config.yaml
model: "multi-label audio tagger"
dataset: "telephone keypad tones over noise or synthetic speech"
train_examples: 39062
noise_aug: 0.002
n_mels: 40
hop_length: 160
input: "log_mel"
spec_augment: true
win_length: 512
arch: "transformer"
norm: "layernorm_no_bias"
norm_position: "post"
activation: "quick_gelu"
mlp_ratio: 6
head_dim: 32
fused_qkv: true
bias: "none"
qk_norm: true
parallel_block: false
inner_norm: false
moe: "expert_choice"
num_experts: 16
moe_every: 2
expert_mlp_ratio: 0.25
experts_per_token: 1
shared_expert: false
subsampling: 2
layers: 8
width: 384
positions: "learned"
pooling: "class_token"
num_labels: 26
residual_init: "none"
optimizer: "adam_atan2"
lr: 0.001
beta1: 0.9
beta2: 0.98
grad_clip: 0.5
steps: 29600
batch_size: 192
epochs: 145.5
lr_schedule: "wsd"
decay_fraction: 0.4
final_lr_fraction: 0.1
warmup_steps: 880
weight_decay: 0.1
Rows from block 5 of a small multi-label audio tagger, named by matrix and row number. Rows with one number within an expert belong to one neuron, the router's apart. Each number is 500 + 40 x the weight over its row's rms, rounded and kept within 0 to 999. All counts start at 0. Numbers have three digits each.
After each expert's rows are labels from the 100 clips, of 14976, where the router gives the expert most weight on average: "lies over" is the class under the peak. Only what is clearly more common there than usual is listed. The data: telephone keypad tones over noise or synthetic speech. In brackets: how many of the 100, against the usual share in percent.
# router: router (model.blocks.5.mlp.router.weight, 16x384), inputs 0-47
# up: expert up (model.blocks.5.mlp.up, 16x96x384), inputs 0-47
# down: expert down (model.blocks.5.mlp.down, 16x384x96, transposed), outputs 0-47

# expert 10
router.10:489573510482447534504437467442449488522530465428507502480450499523502477514521595465534483553419571464534484518515477485520494520531507441456562
up.0:597501523552581590437497493556477438474516481496497485508498443489458550550500472472492530433495453553556504480459515547444525500445449564486467
down.0:466433438439520497484454483519500559495501512527456430484511423577502493510493563526502501487446547579517534478471460548513501522508468529494497
up.1:507518534460507495500440503470543522498511472569408509503489526458517606416498600473523577529526502514587508478401488444475546575471528512557467
down.1:476421498495472502534490508511496521520559384479458534524607499505521524444478565464445467502490472422548517517575480391506509439498504486524529
up.2:501483592444478519524533514473598513477467514475480477447563536494482482494509516553484452490534468484431480514496495516540516513535554486522469
down.2:528546469531493512512509510526549508475482489444640481523514479493536453512462415566541388485473477574462359524487495400496556456499525458467491
up.3:460564425485457493510468465504493530543501522460561477496539455470475473531525507483518484478488485494473422508562471508554472462471538507458492
down.3:541534461562465500471494496494438463469477502538489572496546503485434502484532448480474516504479506475581541484416517499450480655489508500525545
up.4:489505510500464520540500532571555430548554509486531541466436595486517590490574409465444525411544472492547522519467516481456515497497510501519492
down.4:510500529465546549522542530515518569548520548428501496547461506565557502488520500529493414558477563558480494555506511482542542563559531558507486
up.5:436490486463559550493486525498486493536518469498528534489418515511550489548522465491482432475588465520407577504573469468510560469486503531556527
down.5:474473476507461563481493465486428553461429464531512496499473491459499520421559468499564480488363438502565445492448545480508530526479530510431509
lies over: key "D" (39 vs 1.6)

# expert 0
router.0:507489531512464494459534498472447481534402494451561521466508472455513427494518381522491483519437550416462468515474513447500473520550496489528470
up.0:522574471580600495543444507587495475480557450554464474500441452498488527599481491462548540473498509528490517479524462550549454554531463455520570
down.0:509499461472438506494513517516472520477417405484464425553490504540446520469547487482549522506469444438469547516533445444455504422469556494491531
up.1:508530489534532436504489513508536563534526505602491494490527503570490523558516556494502499476560481573405481486523500557531536477460447518491478
down.1:475471453458547495458472445506517491478560487507500556504515485531425522462521518513485463477471376512502480482511465438427458487436508470543388
up.2:521433475468553507517499472494553494468520507592508492565497517529542538487458562479531479490552462559529523451515502575475493480480477536522469
down.2:524518455502505508478485482545493457405539564514525519485485476558454574449518549488509414478583438557514489483447472430437500459430485501543436
up.3:492485439512463428489490504561523532498541507514482480492412553477464556524505597579518524444459439563456531514494523467408531376452506494491497
down.3:503508510502537570550548530475539556516608427411480548534534540510505539539489512590591428534543461448520485527542533442498518453522543526528496
up.4:559469555512481539505451512460495424572429526512558553425425489545535564457495615554516507493501481463534481513495500566510466475444443530498484
down.4:452478480538537466441490437490539497502563528497564513469506487551442563489486566508515460464547402487463461460476450501445497473455467502542444
up.5:462472484492558450551524466519506529505520447572481525520493468521466454508511525456452544450495431551464487493487507581507521418462467595527549
down.5:546527450468520553513537517522554536501514502528432513583512500496450485560503530494519534555487435502467444545462450555456525547471566518492450
lies over: key "4" (51 vs 1.7)

# expert 15
router.15:511504527509516462448448549527483453504464520518523479482531514532374626462474550533489533527453563466478536460596496521463495506522491402531500
up.0:485554488522492537466493520483463546554459533553506457466491517593502607518486442530488571524544533492536509467447546527462521527471441477491489
down.0:489470455479531513503512492509536551514556477446558547540466498507437498529469446545472475509546445507503485539507463476421516543455545496503387
up.1:539441503400554506503507482583497483536544560490489410463474523468513494490478479497472472436446431562446496478478517499498440476431467548451513
down.1:468500426456523513467509474524529516487505462505458481527491446535417539497477540466456462481508432545458526519545445467403476428447503474486412
up.2:473493464481564523445489465545461491519561575520485480469483483487503563504444446500496538471510404525417507405520441481482493486480524558428483
down.2:465447456462498475491483472474505459474525439518470517478510484558421515532483494520454495479528411559465547495560446491419476427453485482534449
up.3:451477514495504561554486476455548528498494514541545432484547518493443510492516472485435483525578495556451491464507556466480603454455494522471507
down.3:464449516452599505529524502541480561439574411490473564503439509534495466556469467510485470482551461556523536512596473445468520485477517526497483
up.4:578510512435568551520520512517495546516501491509472455497450504525437518471531470473493472484482432552453525509522475552536499493424464531542488
down.4:559443536476527536517569508545521543559516465503470526522518516544473512457494504511462473524494490506478546576497456484461555551523514533515419
up.5:476437444473530487519522441497508530535482527548533438520492523441487516424444499538461507455552451496513533448461541476443523474444490550474448
down.5:499510464390495512496477483461572508493547483545517477503482505496469514499505512473440487513571420569473505498450478492465488464448508523494444
lies over: key "#" (51 vs 1.7)

# expert 7
router.7:539522553494500529479447510501495484526505512500593478513502497507492431532457651439470501508440559473540500535502515502490506594535505421518541
up.0:519477462443534536480538508490526509536494533469533471510485447518500478460515447528490411441494443520516517523472539481512518504444470595503456
down.0:488513490515457494489480533482513511486454503527481514489543519477482535529543474508477448505488510570588561514537490572480560495518513458452583
up.1:470525509483525538446566532483424505490447531471526440480525475546478516429522467507512522496448495440493465499432516508459448506548521557513478
down.1:455393482540517450471456455527567480477473557521493449464569462451479513540487503394551502446575435569449537452489490568469464474447460481486405
up.2:444545510463512503487438496498538512478553583480505453498490497512509453527520487522505486502480536491477612546488512468502516496521504464480523
down.2:525521562444549541537536545518535527526531557450486510542444552569554452526472482480538472551541525492482444533452546522556495562552537527541473
up.3:460537406542539479485524470539536524511581501517437499507522478573485531588519444495471505529584415559461505451515512543453550507480437494407484
down.3:484535482410501519523503496491473532487485487552524485523478524503507572534503490508478425500472499456520501468452483456505511489498500478454469
up.4:495561503549523545473439539503535441492573445525503508494470499512536429592523519589500481547520516488512525496420525495494506423499513434483511
down.4:511469476482483493473476478523427479529447473457516443464504476508484503434490505505415488474485492494475461466504472425466458483468466499507429
up.5:490522532621525485586486528484491599450531494575437501484434503459461566525406467460520484524547513491473520528535515600540539449451512475460503
down.5:432526471483450461457467474436488447474433542493512443462523443452463470515537471473488454440514494541533492464524462507449421507457464410430495
lies over: key "2" (50 vs 1.7)

# expert 12
router.12:486536522556471464496528505417543457532498516559586495506505551471538526486530582480481414525478547452554501509455455455489510498546490462504502
up.0:532559582504479542509511481522459551562558501524567507511531539463514573495587454384453500547484561452528515493499481459493507465518561441488514
down.0:500470536543468513543539538495468498519491504553453507533530505452516531442558431482511499508463520384580541538536511407532492483531526499496595
up.1:444546487491488490473447530464570537492528475576640481511516492525516495520525545531508482530537542481438449487488497462474541553462477471525483
down.1:463523458507446450448456455443497452474467564518505478460511445471440439518484490510542508460481496483533500438473454435463473498455457459456494
up.2:473438520559442498523550500491521500543387584541611502496514552447440509458461458571425470493531520485495471529533467469551502471510508394478514
down.2:461523583497493538525544549466530478524511503472502502468525560503589490532483488498504476550516617503493462556487567537554481523585477485517525
up.3:539547523516422504448501480485471531590533467500563460496540532500526535484553489443457512542504529437500555509533468434510507509551518460522480
down.3:481468454563463484474450468490438473489475520521483467456526465474455512448557438480491484464468481414556537454515474413473489457458474470479548
up.4:468518501551555481543518441539499452585547513475512508534498559492567449549509519537477583456440470515567537527460478565472517493473507452533489
down.4:554464505564466563509535523542441549530451559451421499547479536477497506554514510461473465499490471516553463522452491556496545579519554542452541
up.5:506487459497503525506474481477511513521536529481445455510487491556500463526508464517535529481433504513489497491494472516491502555494480488437530
down.5:560530516490498533545540517522530517499485497450456516543427560582494511544510488457479494518491493477456416495345477564506478556495558523554534
lies over: key "3" (58 vs 1.7)

# expert 14
router.14:438551526538446538537548566473467500438514472598527470470532589476511529557493492500504428525460561476513429516536513522586590536513473457518533
up.0:515473488474544440500528514484576508545514504503535500464501456524488494541495495452508564551483434513488493495446510525503462508509505569497525
down.0:503513498416631527493532525574547528509602524447560538531503496602485545490496498484497422513486473567459536516469470454484500489498498527566386
up.1:450512462568545469531477452505507533561486571496438425478459433508554498494489517467514547515492443490493522616457497526511517513438547497529476
down.1:495552501452605499515508504526522520515541458519535548528560516545532507442495491475519405530470495475468488472417475506511575459521532548516397
up.2:475511478534494480515441478495529517580600513522432528472521532509512508520507442477516511573524451553482465417508545505667565543492521535434502
down.2:517526482468575513498505501588473554568536511454491496569476499552444506500522476473501489475455433506470470476470439525507543549445549573534411
up.3:467507515503567452495530521582500572486524547523520499476470534559559473553524491448494563506511421537469526536469476526509515520477496524538439
down.3:505475473528554547526532539592515531493534451425485469549471511598485523479443489455478436503553467529453512560509477469473519496487521554575451
up.4:484427520544528494494578522479478467470435500556536525496591499493449487412485508555449462463561493515477430521568492443465513497447527513438495
down.4:460491481423423533485508497480541476519493448530485474414532566517518453566448477509509492542554574447449472539560520497459482465539446452485495
up.5:497536560464545437458493517494565526530606602511460477467490553545541504487483481497562559518481450509521476499474508481457491488488546559460441
down.5:490496434491584472462462477540468521513519478492521458501494474547449521479439482483469442466516451522453454468452440461447492440442499526516395
lies over: key "3" (57 vs 1.7)

# expert 9
router.9:510518492534423477508489488479475487516506531477499490479565460512529482536554568502508547563452502440518527483568484462495524468558532448505525
up.0:502371527440469496489557512393509524496415465556462466467451457476522486424516439589518519481533524465502508476507479460482481515486530626474571
down.0:544515539455564551515544512545463527486529473481529473540492519532511406638461511541485492541492560544415496551530507499514515529535542498487436
up.1:469399472429494487546541524510496508491477562527480426522491549509468455414566441510486514473527459536501538525503546541503461513505546597467494
down.1:437424478463515436456462473438474424436511433519520475471496441559481496524492500572508472457446492481461478461491455457487410505481460428504441
up.2:537393440460505515523598490458509514505471520546512517505500492494526491455497489502488436461466397532424529494502439465486530471529493569513470
down.2:475521523539577500473502439503483509478475404533492547443508547508479500499539563482432464504545489579462384494458463491447548560505496545543435
up.3:551425383521543533496515510560475476457579516473521504478478478592463478472504515511524427495541384559409557528464474481523511518530444558509482
down.3:518519578531549557530581529548500545529527447541506522537494550568524515498514559531450432531539529530460467556529486512538532523568528557542480
up.4:470554470557480498490511475504560528489539455489531565536531503518462525500483357500536445540570438517511422498524457529443491506472460540508542
down.4:498533487473397542491504545523583512535493500516510402501476447421502483558472547481469485492517444484451502525479517527535479488509446479386508
up.5:525462502549553489551528529474481523487485564428492456488462530575507482532513341515484459505472461539559487493448560562487488548507540509474465
down.5:518576531533392519511498483496481530468541537452502559540534516608498566452515508495523487523562532413519423521495484456504519506516528493590595
lies over: key "9" (42 vs 1.7)

# expert 5
router.5:496510538450479507496504462434562532486420555478481415529518486486533540458465544494476552506521576495493439524443534450476509509506490464553438
up.0:493491441505458463460509535513397502481496521542558508455556450474587473511567478493523469466549459513525557435492492486525462452520531609505523
down.0:489498501495512473467478490507557488468499448468500516499510518520454499510466553523462441491565453583558471467446464487461476472464503523544478
up.1:504471404474547507479420494442549520520512421538485501535508483538464497506551475523559527557563519455534477494621532488422471405419448532498507
down.1:495519458497516497493479480486556504449526479398597468504542477563468510522523516501437477495564476512457531493547501362478503428503477470483530
up.2:490533458480527484541416486436556493521518461418482481503506433508515570447507513607506540532525521469491588498507545544504502542453464418516465
down.2:472501505522504449459467457500453461510513501467518543459516474500500438539406481471476570445564499475469529444524535483491487547463418485535511
up.3:502481447416579481528498573543549517542587453514490561475420533511493557607463542497460464455455476573540534451415482550532446468478535502544486
down.3:488483547459499540517545535547567550491465436510542468566466513510515546554480482513498449528516509601466486538476525542491534464507522557482470
up.4:536527455486485507479521513490498494492483573420513504501518514496502471594490496497581515465495477495541496578496478431490526546451444482540484
down.4:505361513447486487504498483486514554516488590396477525498436491467517579499472508507420520496453470576550461505431512523508499555516533487485475
up.5:459568457533462495483541509491460567439487496567523511473505533495548523559525501510501446505540511474490512515497513499466572515494478483506478
down.5:503435524470504504521511513536530548516471498475531380518473491528536562496532481519503470518564486613441492495436501446538550500523507548489462
lies over: key "B" (34 vs 1.7)